config.toml
model = "contrastive image-text model"
dataset = "rendered rooms with furniture"
train_examples = 145000
image_size = 64
crop_scale_min = 0.8
horizontal_flip = false
tokenizer = "word"
vocab_size = 42
loss = "sigmoid"
embed_dim = 128
encoder_arch = "poolformer"
encoder_norm = "layernorm"
encoder_norm_position = "pre"
encoder_activation = "geglu"
encoder_mlp_ratio = 3
encoder_parallel_block = false
encoder_inner_norm = false
encoder_moe = "top_k"
encoder_drop_path = 0.1
encoder_num_experts = 64
encoder_moe_every = 2
encoder_expert_mlp_ratio = 1
encoder_experts_per_token = 2
encoder_shared_expert = false
encoder_patch_size = [4, 4]
encoder_conv_stem = false
encoder_depths = [3, 3, 3]
encoder_widths = [64, 128, 256]
text_encoder_causal = true
text_encoder_width = 128
text_encoder_layers = 6
text_encoder_norm = "layernorm"
text_encoder_norm_position = "pre"
text_encoder_activation = "swiglu"
text_encoder_mlp_ratio = 4
text_encoder_head_dim = 48
text_encoder_fused_qkv = false
text_encoder_bias = "all"
text_encoder_qk_norm = false
text_encoder_parallel_block = false
text_encoder_inner_norm = false
text_encoder_positions = "learned"
residual_init = "zero_last"
optimizer = "soap"
beta2 = 0.95
learning_rate = 0.0016
beta1 = 0.95
shampoo_beta = 0.95
eps = 1e-08
precondition_frequency = 20
max_precond_dim = 1024
one_sided = false
adamw_lr_other_params = 0.0019
max_grad_norm = 1.0
max_steps = 14600
batch_size = 512
epochs = 51.6
lr_schedule = "cosine"
final_lr_fraction = 0.05
warmup_steps = 730
weight_decay = 0.3
adamw_weight_decay_other_params = 0.05
Rows from block 2 of the text encoder, named by matrix and row number. Rows with one number belong to one attention dimension. Each number is 50 + 12 x the weight over its row's rms, rounded and kept within 0 to 99. All counts start at 0. After the name is the row's rms in percent of the matrix's.
# v: attention value (text_encoder.blocks.2.attn.v.weight, 96x128), inputs 64-127
# proj: attention output (text_encoder.blocks.2.attn.proj.weight, 128x96, transposed), outputs 64-127
v.21 095:66 34 56 46 53 52 69 58 29 56 44 54 40 65 35 45 46 56 39 29 48 49 54 55 24 50 24 47 49 61 51 41 71 64 59 59 62 56 57 53 57 63 48 58 41 47 45 39 53 58 41 63 50 67 45 46 58 36 49 34 59 51 61 28
v.22 084:40 60 42 48 55 44 69 24 49 41 36 64 57 71 64 39 47 67 65 63 44 30 33 41 70 52 66 41 35 42 24 42 46 35 52 57 40 50 48 61 31 37 49 39 69 53 46 43 46 54 61 72 43 67 49 51 37 58 42 38 41 39 53 30
v.23 088:68 45 57 59 48 32 42 31 60 53 48 49 29 53 47 58 59 54 36 40 56 68 64 60 46 61 24 51 51 42 58 23 69 59 15 62 46 59 58 52 59 67 53 37 22 42 37 47 64 42 54 44 69 56 49 52 78 39 45 40 49 63 39 53
v.24 099:25 52 51 54 51 45 51 46 72 36 33 51 53 29 31 55 56 53 48 42 62 63 49 34 55 45 38 43 58 49 48 53 54 48 41 33 45 58 35 37 52 33 45 24 39 41 41 42 63 32 63 49 53 48 30 63 37 45 42 32 42 37 50 80
v.25 101:38 59 62 39 61 51 39 54 54 44 49 35 36 81 45 29 50 25 53 50 54 60 72 42 46 75 64 61 62 69 53 63 30 27 52 48 45 51 34 37 41 59 36 60 32 73 54 40 41 52 53 68 55 50 50 44 55 24 59 35 54 65 69 68
v.26 094:31 27 57 41 37 47 59 37 63 53 40 76 31 24 29 50 41 55 38 46 48 48 17 48 36 46 34 58 39 49 37 38 68 50 37 54 63 50 63 36 56 38 54 47 52 33 55 52 68 61 51 50 46 55 51 37 39 47 38 56 32 35 23 42
v.27 104:45 56 60 41 52 49 69 40 75 45 34 25 45 47 35 44 48 37 61 58 66 63 61 58 38 42 35 37 62 41 66 56 49 38 58 52 55 38 65 31 50 82 39 55 52 57 38 43 65 61 48 66 52 63 65 57 46 48 78 53 56 61 70 53
v.28 097:32 29 48 59 34 41 58 61 44 62 64 63 61 63 53 62 44 38 31 40 32 43 63 27 37 63 56 61 46 53 59 65 37 65 51 58 46 32 55 57 56 41 85 55 64 28 40 45 52 59 52 59 43 64 52 47 42 73 47 36 66 44 77 49
v.29 094:34 49 45 56 43 47 37 33 76 30 42 38 38 43 50 41 50 31 50 52 75 43 50 51 40 54 56 38 61 54 59 37 62 41 29 53 53 47 64 27 53 70 29 43 19 45 50 38 60 41 60 38 52 39 50 54 55 35 54 57 33 55 47 63
v.30 078:51 58 50 33 49 56 58 42 32 44 59 47 56 63 51 29 48 77 83 58 18 80 75 59 45 52 66 70 78 57 39 62 28 57 35 35 44 45 47 57 31 66 31 62 54 71 59 49 50 44 63 50 35 44 59 63 62 36 65 47 35 44 61 47
v.31 085:44 56 38 43 59 49 35 49 28 35 53 68 36 49 25 31 60 63 41 34 47 53 49 55 48 62 64 37 39 52 47 57 66 33 58 37 60 71 41 46 46 24 53 52 42 46 38 43 41 51 67 44 62 45 34 56 50 45 40 42 49 62 37 66
v.32 082:54 51 41 45 63 50 52 43 54 45 55 38 34 65 37 51 51 23 61 35 41 55 60 28 32 77 77 44 56 32 54 52 44 34 64 36 59 60 35 38 54 33 71 36 41 35 62 46 40 61 74 62 54 61 44 38 53 67 62 58 60 57 57 69
v.33 107:53 53 49 41 71 55 37 53 41 35 47 44 47 69 62 52 45 77 80 47 36 51 60 40 50 70 60 59 49 60 42 36 37 49 43 55 31 73 42 36 40 41 49 42 48 45 61 61 63 61 63 40 50 34 67 45 55 50 49 54 36 50 56 49
v.34 077:69 57 61 61 43 42 41 47 70 57 56 49 72 40 54 60 32 41 52 70 60 38 14 72 57 47 26 45 33 50 43 43 64 45 55 63 32 65 69 58 61 68 49 66 74 40 51 58 65 33 29 48 66 37 42 47 40 52 42 56 64 61 57 42
v.35 085:43 66 36 37 33 45 65 43 39 45 52 18 60 61 49 38 63 33 28 48 27 63 66 29 49 50 28 81 40 47 49 46 40 45 65 31 43 48 49 52 46 47 45 59 62 42 52 56 50 44 41 43 44 76 49 53 56 46 61 39 68 49 43 46
v.36 081:16 45 57 40 27 54 58 65 46 34 53 56 52 47 62 48 36 87 43 46 51 61 30 64 43 39 43 54 60 51 33 59 44 59 36 34 56 36 58 69 38 50 30 58 32 61 43 45 51 57 48 38 53 57 55 41 27 56 41 51 53 55 36 47
v.37 069:41 68 37 74 63 57 60 33 35 39 51 69 58 60 41 27 48 31 64 49 42 51 48 61 51 67 61 27 71 48 48 53 65 40 57 37 28 44 34 43 30 47 46 44 46 58 32 33 51 49 39 49 35 55 44 41 48 44 73 61 63 48 42 43
v.38 085:63 64 53 54 49 55 36 46 69 46 51 64 57 40 48 66 43 60 58 50 59 57 41 81 53 61 47 29 51 41 38 50 50 80 35 33 40 36 58 71 57 71 35 58 47 40 59 41 53 34 49 23 39 42 52 47 50 31 44 51 39 64 56 55
v.39 109:61 45 55 47 49 42 32 44 38 33 47 32 46 52 43 39 39 43 25 47 51 37 57 44 35 58 41 66 67 74 61 45 61 42 50 52 45 58 58 49 42 66 43 55 72 53 52 47 47 75 44 68 50 48 33 35 46 38 72 61 59 34 72 43
v.40 101:38 46 57 20 35 39 59 60 50 47 54 39 54 51 52 61 61 30 33 41 62 48 55 29 29 45 45 51 53 77 64 66 41 53 62 28 52 62 54 46 36 54 37 24 62 69 49 45 55 46 64 75 56 51 38 33 26 48 74 42 65 35 78 52
v.41 088:60 51 55 27 45 54 57 35 63 49 42 33 22 39 51 26 68 50 51 60 49 52 64 60 54 28 66 57 69 38 58 40 55 41 57 51 55 54 47 44 50 51 22 58 50 68 50 46 41 46 46 33 53 27 58 48 59 42 51 66 24 68 28 45
v.42 081:37 46 51 53 57 40 47 49 69 56 37 41 40 29 49 41 68 40 64 53 53 72 53 66 37 59 57 32 58 66 66 58 40 56 49 46 63 43 30 41 50 59 43 57 33 66 43 44 51 56 36 64 37 48 39 44 55 30 62 59 52 47 38 62
v.43 097:55 57 39 62 60 38 63 36 66 45 47 30 61 63 31 56 43 55 65 50 55 56 53 58 52 53 53 33 35 25 31 30 68 26 47 49 42 57 46 51 57 55 57 60 45 48 42 57 30 72 43 44 65 62 50 65 46 49 64 54 65 75 41 55
v.44 093:74 35 51 55 53 46 49 39 58 50 51 44 28 60 57 65 66 61 71 45 47 76 54 26 62 55 35 49 51 30 57 41 41 47 37 50 63 57 47 50 40 26 64 66 61 39 17 63 34 57 60 49 62 52 38 39 60 49 39 63 54 44 40 56
v.45 078:43 69 46 74 34 52 41 52 40 50 58 64 59 54 41 43 51 11 44 70 49 44 46 38 70 43 64 52 55 30 37 54 39 42 59 42 61 49 19 52 46 39 32 60 54 65 49 46 37 58 36 48 28 49 39 30 45 27 53 61 51 41 54 50
v.46 110:23 57 63 37 41 57 56 61 36 55 50 58 46 69 48 46 58 55 85 78 51 56 45 53 49 24 60 47 55 54 43 39 44 46 67 50 47 52 52 63 46 46 37 41 73 70 57 59 65 55 46 61 52 54 69 65 45 65 31 51 46 46 49 47
v.47 091:48 48 53 61 47 45 21 39 51 63 62 63 68 47 45 67 41 45 27 45 51 37 43 71 60 47 56 46 49 63 46 51 40 59 30 41 39 51 43 70 41 73 59 41 48 52 56 53 42 28 24 41 34 45 23 35 37 33 47 36 65 35 62 36
v.48 110:55 63 77 35 61 76 66 37 50 53 40 49 63 48 54 60 60 53 46 58 77 67 31 54 48 60 41 32 56 61 52 29 50 49 56 46 38 54 64 57 64 42 42 47 52 54 49 64 33 45 72 57 56 48 36 58 63 64 44 48 51 22 31 44
v.49 107:37 64 61 46 57 54 40 51 44 43 43 46 56 63 30 67 38 55 54 44 50 45 54 52 44 44 58 43 52 42 62 80 31 67 52 49 54 40 60 41 60 45 69 18 33 45 65 64 32 47 54 48 46 46 51 41 36 41 54 62 47 56 58 29
v.50 116:48 30 44 53 56 75 50 50 37 71 69 41 57 68 53 52 50 64 45 36 40 42 55 62 57 25 53 40 30 60 53 46 59 50 59 46 62 35 44 48 55 48 49 57 57 50 45 58 34 51 76 54 49 43 06 45 55 60 57 55 38 44 50 77
v.51 119:44 41 55 72 37 60 52 52 43 52 54 31 65 43 29 47 44 46 54 61 30 51 56 37 47 49 59 33 53 44 58 56 30 65 66 73 52 62 49 63 56 62 47 38 44 35 44 50 47 51 55 49 55 54 41 52 68 55 60 58 39 52 60 59
v.52 098:60 61 34 72 44 41 63 46 45 46 71 33 56 61 69 40 45 42 44 43 49 42 37 59 44 42 50 49 48 47 34 55 50 48 50 87 55 69 53 26 33 64 45 59 67 44 39 57 48 47 79 63 43 56 63 30 55 51 38 49 43 64 44 41
v.53 122:64 55 45 37 52 36 37 78 42 35 48 58 55 55 55 44 56 56 46 82 55 34 46 46 46 66 60 56 58 52 61 83 51 53 39 56 51 60 49 43 66 43 47 50 63 34 71 50 47 48 65 53 34 52 55 46 56 39 45 68 45 38 53 47
v.54 111:46 30 39 52 63 39 44 59 53 32 68 61 38 36 53 33 52 57 32 55 56 43 36 45 60 51 44 64 49 34 37 64 62 48 48 47 39 32 36 37 76 61 47 78 44 51 43 55 64 34 21 55 66 67 52 41 52 62 61 33 59 60 35 40
v.55 113:56 57 62 39 46 51 65 43 66 44 41 74 45 59 46 55 56 62 59 61 61 40 48 47 59 46 40 46 50 50 81 64 36 47 39 47 70 52 47 53 62 41 41 72 40 66 32 51 47 52 31 46 70 38 67 48 42 39 66 32 58 61 49 38
v.56 114:61 45 67 71 48 37 59 49 61 48 55 63 46 39 65 47 37 41 37 38 43 54 23 60 44 47 44 29 51 43 56 57 43 51 61 27 56 60 46 57 66 56 41 30 47 36 48 41 63 38 39 44 39 44 64 61 68 36 58 75 58 42 62 66
v.57 114:55 46 42 36 43 40 36 45 64 43 26 54 72 53 36 37 58 53 65 90 47 31 70 32 59 67 51 52 59 52 58 64 45 61 56 34 48 57 69 78 49 62 55 28 63 28 53 48 47 41 63 41 38 46 44 60 65 49 55 47 42 48 54 55
v.58 115:60 46 62 57 49 47 60 48 66 54 51 53 41 53 55 45 56 62 41 59 57 26 04 29 52 48 46 66 62 63 66 56 53 56 42 59 51 60 40 31 44 52 50 73 58 53 43 58 64 43 49 52 62 50 51 49 67 55 73 71 51 43 46 26
v.59 107:34 54 50 36 68 61 57 46 59 49 40 40 57 35 49 95 40 60 44 48 34 57 54 55 40 60 64 45 64 45 37 56 51 40 27 34 51 46 33 58 78 58 48 44 47 51 63 51 51 57 29 68 51 52 39 30 44 39 52 50 56 49 55 57
v.60 097:57 83 49 55 49 54 77 40 60 24 57 36 54 31 67 48 47 40 58 34 48 55 35 55 60 63 57 51 59 56 48 54 39 46 46 60 39 34 38 47 32 34 48 47 54 59 47 47 33 55 66 48 25 47 49 42 64 32 50 53 46 28 55 60
v.61 105:56 51 25 62 58 50 39 19 42 47 46 38 55 60 38 65 51 53 38 68 57 42 65 48 46 34 51 42 41 62 47 56 45 57 54 41 31 41 52 31 69 45 46 48 41 44 68 45 44 41 51 75 54 49 63 45 30 68 53 40 38 54 44 49
v.62 116:65 35 31 39 43 50 42 59 54 60 47 62 56 72 37 49 42 52 57 52 51 37 61 52 30 39 46 61 45 61 52 71 47 45 46 24 61 60 41 44 76 61 33 29 67 39 52 81 48 66 46 38 55 55 63 27 44 50 50 56 35 62 53 46
v.63 121:26 36 65 56 48 39 26 51 66 57 53 59 53 44 65 37 41 34 40 46 57 51 37 48 49 62 55 46 61 51 43 48 53 53 48 36 35 49 61 62 59 47 50 50 60 55 74 23 57 40 60 46 40 38 68 73 69 56 49 56 41 66 54 41
v.64 113:36 59 49 29 70 48 40 66 62 41 31 43 71 57 41 62 56 58 32 39 31 61 51 55 45 43 32 53 59 29 53 52 42 51 43 49 51 46 45 63 81 64 43 44 57 40 62 42 30 59 54 69 60 59 32 62 51 67 38 52 61 40 63 55
v.65 096:49 47 63 11 66 45 38 61 49 52 34 46 56 39 56 59 55 54 41 52 50 44 48 41 58 41 55 42 56 61 52 71 62 48 28 27 58 46 64 47 42 47 47 52 56 45 59 55 56 38 28 50 48 38 48 41 62 62 61 41 55 64 52 31
v.66 107:38 52 46 47 25 52 42 23 40 33 54 61 36 55 58 41 55 47 42 62 46 48 40 44 35 48 41 32 36 66 38 46 64 43 53 38 50 44 56 45 43 43 56 61 58 68 75 36 43 53 68 61 44 47 93 59 59 47 46 45 31 55 38 39
v.67 100:54 41 39 46 48 65 62 57 39 48 77 60 46 43 62 62 56 55 48 46 59 59 77 60 60 58 53 62 47 41 31 50 60 51 61 51 32 49 58 30 51 44 27 53 50 42 45 68 27 51 41 62 65 42 41 41 62 69 47 51 70 42 75 57
v.68 104:62 61 64 45 53 63 56 56 44 46 54 43 51 43 71 64 62 47 50 38 60 62 64 38 46 58 58 70 48 39 38 50 58 35 42 24 56 57 51 78 28 51 40 36 55 37 25 52 55 63 42 71 57 44 38 49 68 48 52 62 51 49 53 70
v.69 101:54 57 70 68 65 50 46 45 63 49 58 66 54 49 66 38 73 63 37 41 49 47 47 47 61 38 46 38 45 50 51 76 49 64 56 40 53 36 46 65 82 43 16 54 38 63 70 40 76 37 38 60 59 41 61 42 55 56 67 47 62 69 32 64
v.70 119:68 47 42 56 53 56 61 55 59 66 47 44 49 35 39 57 41 37 38 38 50 47 62 68 39 31 56 46 52 65 57 57 55 55 58 29 31 53 52 38 62 31 39 35 27 37 68 50 33 42 54 53 29 41 60 62 34 64 49 59 50 35 60 69
proj.21 121:53 48 33 35 36 55 44 52 44 38 42 57 47 25 59 46 43 43 52 41 30 26 39 36 56 54 72 50 40 53 52 78 48 40 15 41 48 40 37 62 41 40 40 49 49 47 50 43 45 47 61 37 45 28 60 41 50 65 46 45 44 49 37 55
proj.22 083:46 42 30 41 46 51 41 51 51 53 49 50 51 49 48 57 52 36 34 43 58 64 64 59 28 24 49 60 48 61 62 49 49 50 28 69 54 42 66 34 53 68 51 65 30 69 58 39 62 59 49 60 50 37 68 32 39 38 55 54 55 68 50 64
proj.23 095:43 68 45 54 45 59 35 51 36 54 52 45 69 50 56 33 50 40 37 66 42 33 42 37 61 55 62 48 57 58 53 62 41 44 80 52 43 58 30 64 39 47 42 51 64 68 43 63 43 63 38 57 34 49 27 63 42 48 51 36 41 31 51 36
proj.24 113:55 74 30 52 56 65 48 44 36 65 57 42 62 72 58 34 57 45 44 87 48 50 50 62 68 62 62 49 40 40 59 56 62 61 73 56 51 44 48 65 61 62 55 64 53 67 61 58 29 68 27 53 56 37 47 61 55 48 60 45 43 67 43 22
proj.25 112:55 42 35 42 47 32 46 67 61 49 49 44 52 28 49 50 52 67 47 19 47 36 19 49 47 54 16 65 52 37 51 49 57 57 54 41 57 50 42 66 71 47 62 46 55 28 56 47 58 56 37 31 65 43 64 32 43 77 45 50 51 53 31 46
proj.26 102:50 52 41 59 58 44 39 36 29 39 53 32 53 68 55 48 38 35 58 70 46 40 64 54 67 47 73 39 69 43 40 52 33 43 41 52 35 36 56 70 50 70 33 45 68 60 67 59 25 44 19 59 47 46 44 56 53 36 51 54 67 79 60 42
proj.27 125:31 45 37 65 62 50 21 49 47 64 64 72 34 50 51 50 53 50 47 37 37 31 36 58 65 78 53 46 49 56 63 48 52 68 46 47 61 35 34 67 42 22 57 19 50 30 53 54 25 63 52 50 44 46 43 61 56 56 09 35 57 46 37 42
proj.28 103:50 57 57 40 48 60 50 58 51 40 30 40 45 30 50 50 38 63 58 50 51 48 50 51 51 51 58 36 50 38 32 41 68 38 52 25 49 71 58 39 53 55 33 58 58 48 74 73 26 34 54 33 60 34 70 24 46 49 42 57 46 66 54 68
proj.29 110:51 46 46 64 57 34 41 46 40 58 62 53 53 59 45 47 55 53 41 43 39 46 37 53 71 67 40 53 62 47 49 48 36 58 67 58 51 49 25 67 48 30 57 35 65 49 39 59 38 64 29 66 50 61 39 61 47 59 18 43 51 56 34 29
proj.30 081:50 49 50 72 56 45 26 59 51 55 38 45 57 55 36 57 39 27 51 32 70 33 43 50 34 52 30 47 58 46 52 56 52 48 60 54 67 52 64 44 64 58 84 36 45 21 59 41 60 58 53 59 72 62 56 41 34 49 63 57 78 52 48 73
proj.31 094:69 58 55 24 43 44 67 48 58 48 51 21 56 56 50 51 68 59 46 54 57 64 50 55 38 29 40 75 52 53 42 53 42 60 49 50 37 41 62 66 63 74 47 74 67 53 47 47 69 49 33 33 51 47 51 43 57 54 81 51 37 50 54 23
proj.32 091:47 55 61 26 49 45 65 52 48 70 41 35 41 35 64 53 56 80 45 38 59 66 31 59 46 41 26 65 28 60 49 26 52 77 46 52 48 48 63 65 62 53 51 70 61 60 57 69 60 55 40 21 49 43 57 39 58 46 42 53 41 41 54 39
proj.33 132:67 44 49 49 36 26 50 69 63 52 48 59 72 50 51 51 66 47 36 36 72 49 54 52 37 31 31 67 52 63 54 51 52 58 48 63 66 58 68 63 52 71 52 55 58 64 53 58 63 48 44 64 60 62 65 41 32 57 58 52 65 57 50 61
proj.34 077:54 55 39 47 49 57 38 47 50 37 53 77 31 66 42 51 62 42 52 47 39 56 87 59 53 43 82 48 60 62 63 70 44 41 41 51 50 49 48 49 35 38 32 36 37 53 20 42 51 35 65 58 34 61 50 76 56 49 49 48 42 39 61 43
proj.35 089:41 54 59 55 53 66 46 55 45 58 41 62 40 34 46 64 34 61 50 24 59 38 31 52 35 46 40 24 31 56 50 52 78 56 47 40 50 58 41 29 50 47 53 33 51 38 47 50 54 56 72 33 65 23 66 56 53 55 42 53 44 27 51 62
proj.36 096:64 39 50 74 67 49 58 25 25 65 43 52 45 48 44 37 43 19 45 66 38 41 50 26 55 38 76 45 68 49 47 51 43 30 55 67 58 43 51 44 53 62 37 54 33 39 73 34 53 46 43 56 65 56 41 50 61 36 52 47 50 63 58 73
proj.37 068:43 58 65 37 57 52 34 54 50 70 64 07 30 45 40 40 65 61 44 52 49 64 58 63 37 49 57 73 65 49 52 48 37 57 67 52 60 52 80 45 63 53 59 34 51 33 67 50 56 56 43 36 67 65 49 37 54 45 47 40 45 55 58 73
proj.38 091:58 56 50 51 53 43 61 37 40 40 57 63 57 54 53 32 59 42 50 65 52 53 51 42 48 49 61 55 58 58 62 62 38 25 70 74 71 74 50 39 42 30 56 49 48 68 40 40 68 43 52 71 55 64 29 66 42 49 54 47 40 48 45 50
proj.39 128:50 59 61 42 48 52 43 81 57 60 46 50 24 44 34 58 38 44 44 19 43 48 44 42 33 54 50 57 49 47 58 54 40 58 38 51 57 54 45 64 56 28 58 37 39 26 56 56 53 40 56 18 53 58 71 44 51 49 44 49 42 33 40 58
proj.40 112:55 54 43 51 62 61 48 59 47 56 45 43 34 52 37 56 22 53 42 32 40 54 29 54 69 66 43 52 43 22 61 40 57 58 38 44 46 35 52 77 75 31 53 69 41 20 63 49 28 43 33 17 62 44 61 46 57 52 48 59 46 60 33 38
proj.41 106:39 39 56 69 54 38 39 46 51 55 55 52 53 73 37 66 38 38 53 25 55 50 27 53 48 52 18 41 44 56 46 47 36 60 44 48 38 34 37 54 47 46 71 36 61 32 15 36 53 48 39 61 33 64 33 69 44 54 44 49 64 25 59 31
proj.42 078:47 58 44 47 53 45 39 55 41 40 74 43 55 53 49 36 51 54 40 57 41 38 50 48 63 79 63 54 56 32 54 59 62 56 81 43 59 48 45 71 64 39 57 29 52 26 60 41 52 54 37 29 66 48 47 51 54 62 53 36 51 56 41 29
proj.43 113:47 65 57 45 53 74 42 45 49 80 51 70 40 58 74 54 77 49 48 50 48 49 51 49 49 47 62 59 50 81 69 60 43 73 66 63 56 43 50 57 40 59 45 40 44 64 39 54 69 64 69 55 25 42 47 67 67 44 40 38 46 28 65 44
proj.44 097:34 61 55 52 43 62 30 54 55 53 53 42 77 40 64 57 43 34 33 49 59 33 48 39 38 46 48 52 52 71 63 58 62 60 64 35 29 54 45 54 48 88 46 47 56 64 52 50 60 55 54 51 16 31 53 66 41 48 65 25 58 21 65 44
proj.45 075:47 42 61 43 58 63 65 61 61 51 68 26 37 45 51 59 61 74 62 36 55 69 45 52 49 61 40 62 49 49 51 42 56 53 64 49 27 46 57 34 77 42 76 38 41 25 44 43 61 45 75 39 74 51 60 42 55 68 49 55 38 60 38 61
proj.46 125:49 29 32 65 56 40 48 21 49 47 47 53 51 40 50 52 39 37 33 41 49 50 35 58 63 42 35 47 57 50 52 46 54 39 22 56 41 33 48 35 50 53 53 62 30 29 45 27 40 42 52 65 46 40 43 36 45 49 46 49 65 70 45 61
proj.47 097:59 50 59 47 48 67 72 60 52 34 48 37 46 52 39 43 57 54 71 63 39 71 61 34 45 56 60 57 52 27 49 52 47 26 68 44 52 67 54 33 57 26 58 52 37 49 41 39 60 35 58 44 73 66 48 45 45 54 60 56 33 49 46 57
proj.48 104:43 56 64 58 35 65 44 65 63 39 49 30 47 52 61 54 34 56 41 58 44 62 38 48 54 46 30 51 43 61 50 52 66 55 47 56 74 43 38 49 42 61 45 59 60 72 55 30 63 55 57 44 50 52 33 46 44 34 54 32 57 65 75 44
proj.49 095:46 53 36 47 52 44 57 64 57 56 53 51 47 34 52 64 67 38 50 23 63 53 57 37 64 71 43 54 51 50 61 38 74 40 56 48 72 52 41 29 55 37 40 49 53 56 54 28 66 46 46 45 45 64 62 49 44 74 50 35 55 42 43 88
proj.50 113:59 62 47 44 53 45 46 54 53 48 33 46 22 52 60 55 57 44 50 59 49 62 43 53 52 61 49 50 55 53 34 70 49 44 58 43 55 61 26 57 51 34 36 71 66 52 62 44 61 51 60 33 61 69 57 54 35 58 50 23 54 50 47 37
proj.51 120:43 60 54 43 53 38 47 42 67 49 45 55 30 42 68 57 56 64 34 37 58 39 38 56 64 65 28 70 54 53 73 63 65 50 45 26 64 44 48 48 55 55 39 54 50 64 57 56 41 59 53 55 70 56 60 49 50 59 48 36 62 45 53 44
proj.52 088:47 40 50 40 60 54 32 26 38 44 31 65 56 45 41 31 50 46 57 37 33 52 55 47 47 42 60 63 58 49 35 51 35 66 44 41 10 46 36 57 55 49 48 44 55 39 55 58 53 63 57 48 41 46 44 39 27 35 56 44 57 37 54 44
proj.53 118:50 45 40 55 52 52 49 55 47 49 50 48 36 42 46 57 48 19 50 00 51 50 64 62 69 63 46 62 55 65 56 43 63 62 47 48 44 50 46 47 41 50 55 51 53 60 44 70 59 50 35 57 70 60 44 49 52 45 76 49 58 24 50 67
proj.54 103:58 62 48 57 38 50 44 34 56 58 41 52 45 56 46 38 51 36 62 59 46 37 68 72 57 50 69 41 42 53 59 49 53 32 62 65 64 60 73 66 37 52 75 23 40 40 56 38 39 49 46 67 38 40 41 69 65 35 47 67 33 43 45 59
proj.55 108:41 37 62 57 41 63 63 59 60 69 63 22 56 49 65 54 49 59 58 58 43 66 48 46 70 53 53 59 63 46 36 49 53 47 63 68 58 57 51 52 52 80 41 46 36 43 58 13 61 42 54 43 21 44 29 61 59 57 36 59 30 64 71 64
proj.56 109:46 52 48 29 60 57 50 54 37 53 47 36 52 44 42 70 50 62 41 53 46 44 62 33 47 49 36 60 63 48 50 59 58 38 33 56 47 55 39 56 53 46 32 70 49 60 44 41 60 49 40 47 37 45 46 24 49 79 57 33 37 53 52 50
proj.57 108:48 48 47 49 62 46 64 62 54 60 64 41 21 56 59 69 66 36 36 06 55 40 44 59 70 77 31 49 41 42 69 55 60 51 46 44 51 39 48 36 55 48 45 60 43 73 39 60 35 49 35 52 76 78 55 48 56 51 65 57 56 33 52 57
proj.58 105:37 47 55 53 40 60 39 50 48 53 40 54 44 49 50 32 55 36 62 42 50 62 67 75 76 42 43 48 67 58 47 44 31 56 63 42 32 51 42 49 41 70 42 41 42 37 44 39 42 53 35 60 49 46 54 70 44 53 34 37 50 43 57 73
proj.59 094:67 56 63 65 24 47 52 42 46 48 59 37 49 47 42 28 32 52 55 77 70 61 51 31 30 44 55 56 46 44 51 51 66 44 48 58 48 68 71 63 35 44 62 60 66 46 48 43 44 38 58 43 39 24 40 48 64 38 44 50 48 59 42 45
proj.60 075:42 45 47 42 71 46 33 53 43 55 48 75 62 51 44 36 64 26 48 58 41 44 60 50 50 51 36 50 51 43 59 43 46 80 77 45 48 67 43 46 84 79 30 45 65 38 66 61 53 47 27 40 60 64 44 63 47 69 57 51 52 60 50 50
proj.61 092:60 67 46 54 46 39 31 60 59 41 35 54 51 50 50 41 42 26 44 47 39 53 47 54 59 65 48 59 36 57 56 54 69 43 61 46 52 55 35 73 28 35 72 59 67 55 57 63 50 37 43 41 69 40 33 60 65 31 55 45 58 39 41 44
proj.62 099:54 48 62 49 40 50 59 42 60 50 57 35 43 36 65 45 63 59 64 29 44 67 60 45 57 76 57 66 55 53 41 52 74 50 49 67 07 60 53 60 44 36 74 71 49 44 48 41 67 47 49 50 53 50 41 42 50 34 53 54 44 34 59 71
proj.63 115:64 57 50 65 57 67 57 67 32 66 43 62 58 53 39 54 48 57 52 47 52 40 61 57 50 37 60 46 64 63 68 38 38 40 33 52 79 42 65 38 37 47 40 43 24 56 34 58 42 50 44 46 32 54 62 37 50 80 42 64 58 54 42 62
proj.64 108:64 44 50 54 16 58 64 34 35 65 50 32 34 52 61 50 48 46 57 56 66 50 50 37 56 60 61 47 51 38 37 49 60 40 45 42 44 52 58 35 38 34 65 65 67 71 47 50 59 38 61 28 40 43 43 23 52 44 45 32 68 55 58 45
proj.65 067:56 68 56 71 25 71 79 42 57 71 60 28 43 72 52 56 50 43 58 41 53 61 58 49 85 75 46 46 64 44 56 63 45 54 49 61 33 54 44 57 53 38 59 62 51 60 38 54 65 45 72 33 50 50 53 48 48 51 43 54 58 42 52 76
proj.66 097:55 43 51 63 60 55 44 80 32 74 38 49 81 39 40 45 31 57 58 39 49 62 40 58 53 35 66 77 69 68 46 38 32 62 46 63 57 44 50 36 41 67 50 56 35 43 43 57 52 35 49 41 45 52 37 58 45 59 47 60 62 56 61 63
proj.67 092:55 63 46 38 53 35 53 44 64 50 49 45 36 57 44 52 48 51 50 60 43 37 39 55 35 53 45 41 30 57 67 54 62 54 60 41 54 63 50 63 65 46 71 57 47 51 58 41 55 49 37 49 51 75 44 66 43 38 61 51 27 53 23 48
proj.68 090:52 49 51 44 51 52 43 47 58 48 60 50 36 31 47 51 45 51 47 59 63 58 30 50 21 44 46 54 46 52 62 58 70 82 47 58 42 67 59 54 71 58 44 72 63 47 58 58 42 46 48 35 64 72 41 19 45 49 68 43 46 46 60 34
proj.69 087:65 43 57 53 30 71 63 62 41 74 44 29 54 46 62 63 39 55 54 69 44 58 61 53 57 51 54 55 65 50 49 44 65 19 51 67 74 55 51 58 34 48 61 53 54 48 50 21 55 29 53 37 29 39 41 37 53 68 48 51 35 69 74 56
proj.70 124:55 64 45 39 58 52 33 68 54 38 44 46 51 66 43 60 56 43 39 54 37 57 45 45 59 75 36 38 32 64 60 54 65 56 57 57 48 69 27 71 46 41 51 71 57 59 54 55 68 45 36 26 63 51 35 40 54 54 56 52 46 50 40 37